config = dict(
    encoder_arch='vit',
    color_jitter=0.1,
    encoder_inner_norm=False,
    encoder_width=192,
    fusion_encoder_width=256,
    fusion_encoder_norm='layernorm_no_bias',
    fusion_encoder_norm_position='pre',
    fusion_encoder_activation='swiglu',
    lr=0.001,
    grad_clip=1.0,
    adaptive_grad_clip=0.1,
    final_lr_fraction=0.1,
)
Rows from block 4 of the fusion encoder, named by matrix and row number. Each number is 500 + 50 x the weight over its row's rms, rounded and kept within 0 to 999. All counts start at 0. Numbers have three digits each. After the name is the row's rms in percent of the matrix's.
# proj: attention output (fusion_encoder.blocks.4.attn.proj.weight, 256x240), inputs 0-119
proj.12 106:613500392478388467500500500371500593500516500524278591580397370382485500596517500500398537500448455613500563445500470614500573478366555553570500500528586531500515500500486450479500521559446500500500500489500500460500500482524500439479500447500552519500500513500451500472519410558500500470486471502447500426500500525470536500507495500518464500500500500522386473
proj.13 086:422511500543500592500560565574547432540512589483567409411621500512561461500515529500614470404583530467500490475528477382500500480531500500405500523500500567491524484512507500500520500507544552536500469500559500573567543528500518430476500505448530521500518578500469478499500390500516525463500451517520464508378508464499468500500500604506488532480429607500641500
proj.14 075:465484500457519523489513579506474500494500577500380500500460649388500478415500483469469496451610500500515606576565466518500388509494426500500489457299417386500569520424500500500500500500388500550500510500578500436500563500500494602441536435565444625500500412569483416576495500556544474500476500500489500545441576500484368500524464574502500500500500575500610501
proj.15 119:583520556500548500428595465506511465557493500385534483339361500470500533588427436483630500565500500394619468500455437381448504497457409427514477464369602440549581496419519520412594601460409500545463577500500609449616571508476533510571463436536483500505452500530479525547451383526460563492500412511433500455514462507500537574560507415581498500526500495515444500
proj.16 104:475504500500500500529425500533500500562541440569518477516563517589428493500500549500458465482478576498394441494500480496598533508541582557500557509500429517413417511431510500535490461500515500515500484500518458567462500580497430612471528500552500471521519499564433445462568547517500465548475476500644574534434518537500557437500545524401373500437424478500447482
proj.17 094:569500500559500528465500600614577429627476519500677403359505500529500497500552446500633500436554458376553434500409404328419500500500503447449462500307602457585614500424562506412625609479500500500443549542501615474500500500500517559577499449500450637500470500515521529577500343542500550514504500500500467521465518500509500549538482500613497500530476536494500482
proj.18 102:534469500500447500500459387427454500500530539521441552585450416428560510644405504404399509561507505631500500460505522578500490500390500465522523470500627452514588486541538568409500573454412533481500531500468592469555531450500500446511458500496480508500437500557561532595500474500439462467495428500408474501500490540552527570562560500561500500500538500500373481
proj.19 096:500500385471408387501475366416449579423545500563394599500364346434500490600500500500371500576500469646514590510576500585500546500402500500564523441500564532500587498616500500500433493500490319519513500475424533451414441500500500500554500493500476514500456565615500500445500549465400428572500500500537500522512528490500501486441488500500513500486494452535503524
proj.20 063:500449500504584594500500500581550414500500543500651500419469588412500484412500500535533533500500500500500510482500412400500500500591501519389569500435500425505583500500500500389555569475500565500500512492500552500500663519500500576500500500492426663500500436418454500485500318641512500438500500500461339500500485500500497500574485460500500500500480570500531467
proj.21 092:457492500569450346500500499500533429444492500500474500566545465500572456622421538508500424549501522502500500500497500525500500422462500538554500536544360500500382502433427444614500471597525597552500391500500450500445500458500581405500500499507582412550568478403500500500591500472702536500500440497500439488476559412526362442500418500500537487500453571522682500
proj.22 115:500486477500500586621552489440509567391500546506500490409450531405482517450543493500551563502617408551447491425500477472505421600543470479500500547433356500432448500439500500500461493540557500582500463474593500500500484545500509593506500550551500520547507405555451436495500514425596488529520541543490523521500442482488453501500495542490520520499565500491551534
proj.23 079:410500500500500356467500498486485525500493456547435500643500470581474500536502500500480500516500554600436500522500556592500500500500553500567500541518491500444432570500491501518500396460616500520500500526538462500468447500530500497507531529500545360500510551481467492461492532500513603500486546543548527492452488500500586500443522538462500558492500538494541408
proj.24 088:619519408500500560489528439500500547506513500463514500453401443486500545530500491500500503500436453503564500446573500497500500500442477500469500547500500540442538577458500534437585486455574491503500559500608452521455627600504497500474487524495500494491500500666500500500425454500500500603537441500460454563500539500466512587500444447571577500500466559500541500
proj.25 100:616516535501502538500539482500572561500516612510585449500442542500500500500547505459500500433566403500622500415500458500420476589441535431500421444500546590443568473500514568445514575497424464498550549469500510618604500538451467500500464510554450512500471500587500497545468514500500433500500504500492506498489533521500580550520634496486500545510566474500391460
proj.26 084:500538500429423620556436555404493500533439500500434477490405450415500500489549500467472551500514451545500517606461455500500509484464467500500500559386500411506378500333500469603461436570565500538453462472455441407500500525564491500475563500584535533500529446443377414463535503500568538452525486500489500500522574500520440460448500500513549500500394500500500603
proj.27 064:500500500510426416500500423448494587500500482543500500630529361532484500482500553483443454514500500535482501448500581583550500437471640545574453512516500539500450547500500500500473412501569500528670500500553481641500361500549463461501500618500504363500498500508500500511500552500462500563500564540576520444465461504484500477486527500500425552451532500487524423
proj.28 090:461458508500500504500436500500500470500500419500500483540500522500450500446500524552466381522500500500410500500527500446623507500500498536429537523554380500543394631415500486500439500496568593516500459474500500457473500500500489465361500500500534500491509489411443483513515563528500579500500558500475500473499479590500559500579614478500408527583448340477391533
proj.29 084:416424504500566500500500463558500418500492384559500500492606603536475488436489589565514517452500575500354362569467529482548475500590500463536555554500380500477369500452536489588497463580665465449457500500490437559466500500500475500539500476500464494500528500465437457420500554503595462533500596500598500546500546500500483443500479500385523471391500550500611610
proj.30 116:500532500500547500558673500362549571408523647458581526427338517371550598540531439439566603495653303554615608500538387457430492500418398441537442500546500499489456529400446498500427473500607500500500500504500486495500551500500525488441500526500571438475512539500500445443500578410615495467500487543463459500537500576514500579568500507529493500494551456502465500
proj.31 106:529500577453611655551558498524562614500491635449680360387500604500523500500530500426519603316616459520543563350571500379451500514540492431358520460430504418444544506496500539500500540500463490560571536500562556531500500500512460611500530531500435572473470454564550477499500459551479525560507500519574487500500507497530514513555559539500504490500500461464420500
proj.32 083:500493404453410500452435500525500382484500395500500600648562376500516500691449554500500374614380618513473430500480621601500500500500500597500500479500526500500524500623496500521384535529500432419486500524361523523500558544500500365560437479576540500518494500533584558500500497500500425510500526543500443497510500461483458482500443521454535504500500633500597419
proj.33 121:500474368526500401527460446500431500409536497504500577541530339500568508640500507503500500500500489604527562500482461542497555500500549500500430500571586527594578455550520500434500543542407564500496536510480536500500500500507507405525500500500512506508477505502500500493490436573453539506482389581427408431448528504500510500530464520591519453500534579500472414
proj.34 089:419479480420449503536489578500500500431505519565425575535500533500434458506510519500461476516575523512500483443530500634553544495518500527545560511567428500494404500512462500605441434524565576500500433500524400504456500442517500506414569519511479464467556432500500500404571629403535407539477700412609538500568500423563450472439426500457572500500500557510657617
proj.35 080:424500632500500365500443500500430471491500407500403541680653462630500500557500553500461365500500581510500500569524597500500500422499560538500480551558444500500385576534452500585524379488578501499500476500500432603500385500482500421542535547500574310500532544454455500500500608500540582450498562485553500490500515500500500452500512576424500500497500517500523500
proj.36 081:442444388500500208410443500503500500374573500551319690500474500441500500500421556483500405548496482502450507500528555596574554500500500500580532448500596569599607500500500500500500579500420500496385496500393533500500480500500500450440488500518487500466528500497570500449500470500481520500483391581450425414467500500494485486579503496564443500500500500500500449
proj.37 109:391500500508406500539385513433500460400564500571500587671500500500539500500471533526374435500500506596417522582575534631570500506454541534504613480532598500500539500539484500459557531500500538517534452550491495500521428479515439424504500478544500518464556500485500500427563427500437500500442505552500471500500434457512454474500418500500518500500511561532661500
proj.38 113:500479482611436410429393500506500480516486456487500500609517340565500458633475544556500418500440500510506481556461589573497592500481570609594500461638581582531504388530500402500458486552375500500458521541414465500500500500424552460500500474500493492452500517500579564494491500522434412513494500500459500477519500446500464500448500500561572489481500500500501484
proj.39 106:520500486505393399501442500407427544500500500500370581562435373466487527500496525500413442559416500500555541496573500500551570500388552585539460462529570492500570462498531497458500556498471477500479518470403557422500491501500498501528468521486470531461435423502528500514500478517470500500500511418423500479565513500521512570535500452513494500500500459533423560
proj.40 102:532500594500500500430417496545522429618468432500593460455585546585589500500462500572500421512396623474461416495435500490500500500566560513442467500500509482566500521500439510500439456468500455472500525575421489444520532469500541441569497500482584462500500559501451530476478500467500491500500500413560500563534541486416458483500483500410500533500452437496545500
proj.41 084:596470500487500585500500500500530539444521627500561498326449595413500500467500500500571592443681343460635500448538390396500434478488424500466477553500449500500470500346500500498500500578530638539500427500474537417502646500555523500500573500532500500598500500500443457500598500516619565360500458543464453455500500423551446500500479442610547500552500500461531492
proj.42 073:497540550496550419406556500500500508524500404500500495464500630541456502436515474532571443616500514422501500500477500492530500440569545500500501544500460500564415500473472430612470431578500547477500500500500446467500519458561593380500502556500616413609504539500440507488500539500615546439500660423435534493590472500462524499500504500500500500436500448579520499
proj.43 131:468461493484480528542500530553508500457514471526455498500509522516500483500500539532479454464500563489500514577554523506492500500536500551500514500572422503500426426440455500557433500546500620462454433500468397483500542439503481500422547500486455543506614500423456500424602543500568499471499500467547500497500461469538491445456509556500493534500500483450577507
proj.44 107:500488496494426404500495447425421513460500539559500500500488500472473464557461500552412500500500415559472500491500547602527495500500514569599493458525605530500660398587536531407500622504356455500526556500500580500530490518423556542529412500577397672411435500500645567532530420500425455534457450566500500473500500411502393481435429437500596500500564611500500522
proj.45 125:474482516578503659540533518571500496524454541467500420530569536516500500500550502509567500500474597500500433500437473408428522591566487500500430500500459415500415526415496533511500491500591600487482444500576470462490539483500500512452540454469531514536546425409417500457533442500495500453515474500533548499500503541473592485521591562483361525503485432500457500
proj.46 130:640531525477577500539553513483503575528474653409500411500420500455528500449500408424586572454572386500624591454556500406500452449547443407500517537500470411505500545464537505500507500443523500562517514484500550514508493500506500500500500477497514409500478500579438500504429549472500583500578514499433500500500500590500573584554666500508451500500503363510323475
proj.47 100:510500478502444500500444527441478613507500543558379546588436371463498536552500516500406556535500501587545502488458500611477573435475516500500500522544500477500500524612500500500514439424531500500500500497577473528500500570476495457560476563500565402500500545500487534530453500500500537473500500524507500507500505592462597585500563500520466500500500476522360500
proj.48 100:500513500455458467541447420427500578500500500525500595551476500430456516598500500500500527541500500458571500495500500500533462489379475500661478481674500545500569523692503616499416486443523393500575524420500500552500380492523500430464467537409467498500464536455583500500500589500425500530500497500502546561659529583500539500500530500464510500500414500505500500
proj.49 082:498500452500500478464500528500532526451538500522500531521506500500500474500498500462469468500588500502500567500531509500514500525422500500522500495430402508500463500500500528500500477500491500554500463460500500574500450565452500601500500584479500471500518462569500418500481563500459481587518500500612575500471505511501564500501562500500500537515500437550507527
proj.50 071:607500485443411585500435500376546500500500500584497575629492351476500500502530571563485501512404470545572571335500560660579576472500605568500500506582478513500456500570468500512444404474602460450500500500500451500415430500500500499500500590500475431439496436348533514443500552500434449570500553531614507575473485561475500472500500500500434564500500500500500559
proj.51 130:471476406480500559500459434463413488500500396546397530616500353481473500570500518472500434557416619611450499500491550671534557571499540555494588453500573458467522500500500545441530515500500500500575544480511519500534530490500468501500466500500487532471504424487500500569454444522406500511494506500471500515500500514507500459510510446500531500516380494481500496
proj.52 089:556542522500459608500500500500500540562496467428475500523379400533500558500500472478546532535430521595500500399508519500500563500443440474487486517441478448450498650500500533505508477500548459504511500500661500500518443500500506484500500500513596415500461585468415500500413523513500517500490436500500558500500543500506561500500545524500418500536470414498424500
proj.53 101:492533499464463433538537500469542486460560595537460496500491513448500465460536486437500559451630454500500506500561497557453392501500489463508500421500500548340573500578559536459500573382500400582500506450500556532525424500447495554500500470471500589504500527575597476500505529468501375593540500500500545560482479500480416493410474501500581505417489526493615634
proj.54 084:500500500500500500500509513500526463500463468495588500393469515436500535500500487527527500475492498500500491529460416478500477575535433486463500500500513500500538500500500532500500548528483532504466500500488509500500519500504500500500485501500439609500482464473520500447500469471500500522528473488491446541603511500500500459508457455500614433546500500504511603
proj.55 136:645556537466541603500580500472586592576500637447580434385462553500519571419568467500567631428500408482619500345526500403356500488455514445448453505500585500500635495517582575383609615420431441528552568508523631527549500511470459500579487461500426500502431500500546522579488378575431580539500376578500437500500500498493498549552572461500438482548500512514445442
proj.56 112:575560500468604584500570500509537490500473596500543500380460629477523535478502457492500576500565440356500535506500421500413403465542424500500500505425599466609573500514558443434629500463522395494500571469479500516615500525500485573618473500488500566500470500500500477500494412579500498559612528500466557536431500566500585592509585573500500500560500389500381614
proj.57 087:500491503548500490535500500500500473499490439449492500536482468500448500683410491427466500581449473531514500437489489461439500500500525500500500447500597478500651441552577485412550642436340543500557500464496592578615541500414500532506414462503405628500463497577599542606500412560500500500500338552410428497500500491512500542500500437664500500542500500491470440
proj.58 128:564462403495510487588500500415500500428533598551523500346385488381471557519515500489429589500587500561515500412524500432457430500500449474511545512334492388526570500397552474407509569491500509500388505542476581500571602508520539606508489425608500606500477364628508464500568500507598486493568469463500500500475518472500453507523544500522500530518481445497472507
proj.59 088:500500500500500432527500500480496500500564454500500500502491500439513502500508520488444506515547500529448500500507500500500500496500500491500537376500632500500604500742584500440519590503436500500551531500500500500488345491435513463524451525500394592500500500487646500528476467527390373618492522552440448500500536532500476492537500500500563500500464492545550500
proj.60 116:515497500492451406500500390493471575530526586500381527500500465500467474578487515500490492532552462500591610448520500578518503487479570500571537379500621500456625500500573482394583572495500357507580609444494500500528461562461482642592438505500388561453432447624573500566500511500347430659561457500473516472453500504533485500459468500500504541496472492484451499
proj.61 080:500500496488561477500500647594500500633428335536500502500509605610404435336493524558585430500385578487351353586400477500546565480621500559486500500380399478519468466500500504604580488491500500554486473419546492520522600500353500500649500437537423545509512471486474477459533481500551485538500511440547585556500500477500434500386500500500533500496485500455500591
proj.62 101:565500445555543500484552493445500530455500579500500500408439487436544500500488444465500545500592372488564531451500461431480500500428436470558464548500500500536507546471500472525500463500546500558500518500607540508568500518537500500500500500500620431555500547592380489500454500501552558500500500529425500430434500473486500577501500505545537500546500548500500500
proj.63 112:500513500580464357422500511500440406540475485475475528500524500510500500500483500511500473542500523390468437557429497521449500414518519500500499518350587500609523455439550449512500503500500494500432573573500500444517500500455501500599455389500547525500461589492500559515472500564500592466492403483500398478427455462453455447500500500565564471472456607511508500
proj.64 134:500473500406500598503500459664563459592424456500654365500500552573482500407493500487492538500500606504433444500408457413448415573500575500500434546435424500555395572373432450601485420507581545503442494559500419462500613452554500485469500500530577468500565500500376457500500490500553595500522498375559584584500501538500558510516577500437396529491481408500385500
proj.65 095:465560628433500611567512500472435505568537500500500457500430624500474500399482488500539550446600500400449500560500498457403394473500500423414500439413500500400564476500500500450419590433487454500500543500524561562471546536486563591500496475500445641483465505500500468500469485417500373576500500428500597537500468468489508542547519440560506493500506500500487530
proj.66 082:500468602525526500500448575600500500458500344537582500552635500500500467500500534610449500556473500460394404567476622546500500501585616508524421419624504500500489490599399500500423500555442486500500466500500456500500429500446550500521511500500500450500564500521563546554582562520500475500501696500549500500500500452503494395426467514417500500510481471516586563
proj.67 072:500474500534500373500456500626546432460480386524550500541609623629561423460500521500501395557500550404421500619500581500593491500579582501549500468545541493485526500615514559500500511500500494558500529501542454500568458531430500431500500506500471435481513541570554501612500477532462500500500500429500509515465480500500506592500519508455457556455500425500511500
proj.68 107:520497500500568500500468530500537484514493535514592500469522500518461500466518500506500500500500482500480455535472425500500496500588456465400507552494338500500359592446470476618431363533677528500500438507568398500451508508536500492437557521480610364513532503470402450416500614478590500466592500470574630500500500577500591468483564500500416521534511436490500563
proj.69 098:500500500573455459468500404432479500455500500471385532500470405500500519629453527526500455500425504500502497561435500571485500500478500573571500493601501500541474557500500459496385431527500500434441474571500440446476476500500603381500500500500532500503505546500500579530500500500500500500500500429497472555568500476478474439500452454500569488500500531500579474
proj.70 085:492500500533436525500496532540520413470500474459500511473481475558500500586500513526517435527500552500500470500500573504407594412405500565450428500500431500556417490435476506617448494567553630472407434543500500420500500500482523396474500504500500492579518500389522516496500500423562528405355486432566500577607559457546461467515447430480500441498500578500597458
proj.71 105:322469487500516469439500500531395339489500303500500497500636397500445500500449533500476500500351500500297387529500526575548593500568485528441576529460446442584500564500500467498500518501529611490500456500434475407476587415479530437484500500492526432539511517480494500500500499500500598389476617371577562522500500525500545481430512544500500513521561464515500534
proj.72 136:500496463510424437509500500387500571500561565514332625500428331447500506627543500500500494617500463553562609505581561672500543500392516523600576468576569513512560383538500500494451482500470469500500500558435500500458500450503544492511500450542504555473500478500549538500469500500485500536513578500466500464441533461472401500443409503475605488500504574521500543
proj.73 086:401460442500500418500448553525423500420500358555500556484471500555424500500500500500434397500500540553379500641500500557631500586500500518500636525417354497500391511409498495586461448500626529589500435449667454447500529576586484500422592500500584500544515479466416384480519553454628500571500594384483551559500517509500435457437438500500527488500408500490576500
proj.74 097:604570500500522521500656511500597473558499636449587455364459593432556538442506408438500640421619376523620605416500500358413376484500351407452454485500527445482517515499500500461500539500500500500500513553500507516525492447535500500485500500496500500519507460549546523500500500549483534486478372595458500493500518579509515568623545548612490498500535493500368500
proj.75 098:500500505500500437500606497500530500500500594454590500500500484500500500545461500500605522474500450415573532500506509484474513468529421500502500434472572507525500452443500481457484500496423495505390523553447567401458622444404541485487500382513469599500500489507550561560500467500500466500500494500500500481500464434500474500441400500523500482514500546500542483
proj.76 097:555492500562514500449584596543587474549500592461550500390428500500529493500500467500693545500500411500602449452419491425415500500454413425536437527500542425611551451452547500459557584500500515531439519557451640500522500517500515493576500443536518558550436519516502532500458500521557572467500405500486500454455441500468500500494500488598500470528559522478508500
proj.77 092:539486517484445434403500476522500575543538451589511500487529468568417500500573484500501431572480500528471500522481500584564580500500630537546501491444500500500460575537520518492581425500589381536580550558594470609458364500510444510500542577500532372500500583555477500528459521551450564500451529500506453585500500534500468520500500557471500500497502500508541500
proj.78 128:460500563570557394412515500595500419515474386500523466483645484605576452500517516481580402540490575366443498500455522500500500423547500534546496500458550440517500412519500469500490532532444489443469506591500542500513490429500500488500510499500500531551525520435575546551500448582466536518431500562503389402430447500500460500461417531530463485500550610504671411
proj.79 092:500477465500462450481578515500453480392500446515380577528474500500500579538453479500532540541538345500475500578441500552490549500467463500598500393500500500552485500500474462500372492500427500385343451500457423500500606500500507472396502435456516524494558507563458500480500500575448500587500500516462507478486503532457493524521417528552578496500488574561516513
proj.80 080:500488500500608567500606455518519471524537545500645485314500665474486500486500487475569537343500457470500500466500500500500500500599413449355569460386478466459594500387500506530645610446500500500543500469496636500539544548500431557500510415474415626500496459371500447500500429455564501533500408507499508509474404435500472448488483500539516500610559519429601500
proj.81 088:500500556539617407389541512510562458587495552482558500414516595500500468525500443500637500500500500390519488486468513405474468415558477500524500542468500486503556500594518499500504500500500500500546531522500537576535502547509546475565500526551571500512458500571558539495488500489500500503431423639456364445376487500461471500500465538549508500532548645500553500
proj.82 089:499500500489464500474500500415500531409500500500358500505397500408483500634500488500500461500500428500537561607500521534500540490436372500665500551611500500543459487514487471539500480551500456500448461520354481433435479450509500500512500539434557416500500542481500500492488583416533500500500358550380464388500500500500500500500500496585556500500482500500449508
proj.83 109:389477555500526440396453500600481380552484364537482500568644586674459414500500563539484376500422618500360378595450560577621505513654500500487538508539407545500418500526470451550500425523563500500500492500548430500457500500492500514494532561500548405512515559506486473457513585503519483533503617500573500500483471499500500430447507562431500523451476500504553500
proj.84 109:488523541602500487436509500500523428518474469501515500546560542500537500505500500500549465500420500443483405498418500505500565500500568483531506477498622514504500511592500553392576500412500414501559568500500548578474400613500500491520500562464483461450431572485500557535434461549430500547500436573500500457483500538487500505544464477539507500514500500500499399
proj.85 124:500491500500500416432442500493426500443500393500421562584500500500500500599500500533460391616404500529422442586421542547586607438466504500579459570566421500560402560499456500622406377588575549458447449545429401500500460483522565389454500561480592357500537500422421516450487597428582524389492589500529506500545498429500484415452407500491562500499481543500621545
proj.86 112:500462500524500500500490538603542433435500426527541534534688535595500447500500559500502428565457572516371500552500565500558569500522500486557480410500626566500551500601500500409530557507376500458500489470410532500568427484448411453447456514406381506500484497438533500538500465500375497472502451535512500500418500533500621500500541602465439552500500476500445443
proj.87 128:559500528521448490477533466500556506560500437500558500454428476526500518489500500478498500476466500448533500493483512510476500503451575489522469549583489500611459441500500500500416456500500500439387500534412456434407529499537500424500472470542589464500541551500472525422472500471500500500499503500441500429509480437484445433500421461565545453567500558500510424
proj.88 095:587457439500375513577434500415500575440536494498411500446361500430521500500501500500500540461545400500595610558533463543548455500423542587544443500593486550481442489500402445500500424569440613441508421564500421495530466500610512429500520508508503488500605490500535496426566500458599492500476501520500500461524416421567395390410427412500507477500454545464662499
proj.89 100:629580571500500652500561519459607662500500500437600413366475713458534564373500427487556632413584393459581542419518438342421487500502480384449500500534567500500571500517569502449500539500446500519511500451500569521586480500459500500500500478481480500500466500500493500571500449500482548530537530487468521492508553501537500500475500500500551461514462505500440547
proj.90 079:584500565459532670673567379500500500500500590540500417500522495462539589427493500500451660404500500500506548372532400370500500500500452495375500500459500500500510500402500505413504495500496526500500500500500481405520500500551454500500539500500500562494500437500485500486500500546500538500497500502599584514480505540571500500554569514500439491553446475495426512
proj.91 098:500512500480500500511500499521500509500498500510471515535422500496465502500478500500464566500500471553528500474499489526500500498513500500500500405500679429453623407546517552355500605434370500500519552463488562459574535474470462500498500500524356670398498423500587500537500348597387511567500416500542518500494500485505492500500486451529495500500500542500442452
proj.92 106:463489556500514282500501522424481471500500519482449500500489479484426476556500488500506485605503512446544514500500537500475500500474500481584500500500497512516489500603507500489459494500519458485500539533497505579500416500500512457525500580498525456436500563475500596537450525500505466519563472582425428500432502500460454562533396531489584511533500500501505515
proj.93 099:470500500501360500469500557500435524500496442500394525593451396500500531551500500485470500500500500540537597525500520617481500540424500543500419583500424500533399500500394478603388416488595588532485500538500422500500539500558544368466538515571500428525566467500495500500486500500559559413426500580500444496558451432569456500459500391563609500513465500500552496
proj.94 084:566500575426541621505542539477539558500548500530548500500435500483500498275564477533460545364579448500502500476559495500490437467500518500411486500489498500384500500580500500479534507500517500536500500500500515577515395500500444500534510500500486500500469519560524457500488555483447435500545584480500587581420509642474500605541500547408381557447537399544468572
proj.95 071:410500330500424544500500489500500500366513500507544500500500500394540498591450500351508500481603407523500500550576479500475555585500500500500527492495487581500501530484500440521500500519411500558521416409500457571566500464569446500500510586436485500451500491469500457500500500495552500500500458542463459363498500447588422500500500500500500458500500554500570534
proj.96 088:470468686511500580500500500500447500530488500500500500500586513596500496394532477500500441451486549398398375490511531478584530525500494476454581500500432500500483543476504491529500444510563500415521500444511498525500497532500500500471500408500455500500500500572415475467440505458519412580507711423627556518503520522500566500450537500400500537469453500489558500
proj.97 084:509459472434371396487500544500507500431551550557433598560500477528462448423500531513451471514568450531562605558594566569587536500417500500574500482550450500500448472467459500538515500500510567461500454517498486493500523477528495500463532490524529455513574474500542500517548538500521476500500500479500500455456414475516592526556500484507421582473468500495480397
proj.98 084:488527500500500522500500500554441500445500500505500539500544423418540538500461489432500585534580432500500504485564500520497504500435433458564500411526554500478580489500520501445486575443374451561483482503500539410554457500449472447474500553431395627500496499500526475546500440531458498532500458500500545443468472500475543594500483613565500500635500451500453444
proj.99 078:493556540502590538555500500535500500590500600456522426411501630515500500452510472445500618390622402512500500500572404370450380500555458425472514500520518500487500514500556500477552484486619452510496500407518556500437500480500500567510533500500448501536481500560500498500500500500500542534461523581514495500497467500500551500500570496462535482453500500515456550
proj.100 064:410500510564500333464544448428514494466500482558465500500500500500590480593528500443500500500448485500467500635459515500500500500500546500596500500548519663536469500658454500559504446549417500500461500500500484500500380500411535500588426509500500413500500635546552500500500621463481500553500500411500515500477500432500441500376432500398558469466500477522682533
proj.101 129:659530500500493722589500500500533500590500627509551409389404596485518568407543500500500500392565440462617500342517392372341498529520485500500500536441437429466495483441509480500516493501560500530500507500527488471465500499500500576500531460566500553573527500500454473463557483500530508534463424532561507500537500490555576503539568500537409500539500506485454500
proj.102 141:536495459531451430472491500413534502500500554500500576500472500500500493593502500500550475534479500491579548485493516566500570524438507499500440554654398500556385500524451479560382500562584520399500500500379379479500482469500500375456500545500540403486500556500488500500494640436522422500507555464482493535523494458452414448415416500511630473480431571483586533
proj.103 071:500500525428500500500500500500500512566500555544583387508499475500484500341500531519500552500516500500483518461460505513500500500500500500343524487476500500418513500480489500431433522486494500544529499500500500479462500452500480532500578555554420564471500500528500500497586500495470505545500480500573550558500500500549467500500537500468499465500499500500432616
proj.104 081:500500500500500500491500500468432486428533398500384500500586500539477500513500476446466500525539500507452573612544500606500500598479500487530500500500514519411529500501500568515538450392517500515568500435500506538522500542544466500554500460500503463500500518583496485500500521485500500556500500500500591500500497487500500531430500459500501500440500491500526541
proj.105 095:476500509481545607500500488525487500541529525500526453500490550498500516451462497500510491500505535554493500500500502503500419541500444436500559535500439448365424611499500565500500394412591413500628555500582500568420500512531500500500502521468537500500500491575463500500401500431443509500516500463536551548500500577469500500517559500500500529460500402500484500
proj.106 115:566521500509550607515500454488457469535479410486481453414416542505481500505453477491519500492464514461499500500466500475500451500509465500520500475500553479500594505499564566434545572464439455535553540500490584500515557500469500501561468459514457551516440496500546526562437392500498512555469312510437444524538571486502426523575456500578575424501415550543500475
proj.107 078:562500390508500469498556382407497500456506500486431500471341500409501554622500459500500495526499408502500540500500417431512500517408500500485500477520606479500536500503511529478540555512427483500500537500446548477473533500500500424504460472410500500448472500456492524511500404500478500457475395500410500369500500476467538495533449502549500470610474500520448420
proj.108 113:519530500442500448562574479470582542500532598541500532473518595500528474439502500459487611420597390506512559441513495494500422518482420403481540420535507506426561500561557525500478600509418425500553501486500545587500438471500467551411500500493400589490490462500584465528588483500524487574513500593458517500434500500535534550529555539500500500500513456470413539
proj.109 077:500508496500565431536565575556500422570469579444550500500501500502500514518500476500556582483574451478673517500500531500500441414569443457535433500576530580478555405500531488489506554500415500500500507479501518500500418477444507500508454532500397619500474500495615531460513504500500359571500447617478500438473500500500358487445421500542623455476581500516589499
proj.110 122:445500500440526460500449500503500477545483323500500500548500427573500500500463517497483452500471617500402536572465567506510566500575577500520490449555500589500558456609526516478481587500391420495500546500506479500533500500400585527554432506562398563505500500618552517556452555513437314637500571426512500585500533526503490470458453500502549511472500500514506573
proj.111 108:489470500515540557500438448500451500514500418500500438508563524575480500452500520488421474541427601517500460500500500504498500500515564511500491500500457500500409555432468500505539409500612500456500528484500449500510539500500513500500453471500595424538500471587412500500440544455536526500500480478500513541522574551486573541500590511500479505465440460495381505
proj.112 113:461469453472408500553492514478538500415500500578401586500460424522500461500543549549392469500500511587502523478500500500500522491468501555619515534662433637500395500534437500605373390500572561500500436524500385500483395500542527406389490576531563413500581491493475487376500652407543401452500500611497477429500444487571480506551500500500535500478555500485527500
proj.113 057:392516500485463500500500500468500418500500457560500500647500500511500407482518555640445399500500564500500500595528645673607551471486545570500545500570483500500500500588500500552435417500500386500500496500598515579500500500456500423500500535469559384468500500434529500500432564500460436548500500500532523525506500540500526431439499500500486500500452488542562500
proj.114 100:509500500500541471500548548500545555489503558503581500403498500427494500438535479507567510500563428472491500500500486500500500500529486467510461573484354500481414500483500500583500418500616556500485457445500444519481536500500530504500500519500563417525500500467398464463472602438592477474500636506500510500500500499500467536421501518421515500500500505500610500
proj.115 098:421485500500511403419511522512430466437411341447500493545500402538500500500433482500558422572397559505445446615500500500500575553531500555500487572611500513591448500529427500500445436573500564432458487543500367553550500500502562350524500519475620333570554554504436521500500500500586543426495543500431500500498500500500470505452471429522527499533500538545524500
proj.116 116:542500530489554624500555500589613500566454545422671410500445616501576500500474490496644583500585513491578505500500533404399373499556491424500447500500492500487500500500500486500485500493434500500523472520471500475500500491500512500497500489528500598483500500500500500500500500500500450528441448500509500463454500443500425500500485454590531534487543568483566433
proj.117 088:452499534482500483526500605539515441471500500570518500577596604526513409558500536500532417456500592500514500500532500503595466550500500529395517572500441500470393493414500482625469500525588500500500453525500415499475393397513445537500608471500473498514601543500462500465576611479637500433500491392576547492468500488506450470494454503500476500478480498448500500
proj.118 068:500500500500491589559386500584500428554479500500521449553606451505483500399500500536500454500406604493460407577490500576557427539561524500451511500433597500500580481500463500366495535483440537500513558500439549415476500500596518594409500461500500664477482433500529526500500399565477486500530500500470444500529500500479425500500443477500586500534470486500463500
proj.119 110:584521514491500535537500500413523574485559685492423535471379490462461500454551438473500566500605358500654631408610452525482540495430441462500500471534500511501548426565500500475544570500450466497481532473500514500555453479494495528500500500520404514459500500543549495535500516561484415548576537558500551446500394551508628580500547561500448588500587459469388500
proj.120 099:579500500500500726613577500506562500500500576478631378397500637500460580364486500500549633500589468437521565402540427353500500565500500500397500476467500500404540514500522500447541493479474485500587526424561500594557473572551456655487500546543441537500489455500500448500548503523454500594520500505515562514483500559560553516580573495541441500504491459500403500
proj.121 112:443500541528500464500500566466461514435519500559500530500647574550468455500550500558458458530539528471413427564512500530500566500524550488552540533603359561444402551519500490589500418500565507500500500500597423582500404500500491500383539619500535360514531427527436461504500614456586500503499605532457500500521449468490502500502449555542572500479518526472551565
proj.122 093:500541569536431500551500396529500500598495465463500468533525463500560500490446526500456570500490596500500449408500500510500485563556590415508454500560610594441578487755507542426455500509473500426592496500485500591434372498500500500500448565495470500500500500517660521415500557462396500566500500504500462495431538444512500446500500500522439500500500503527486481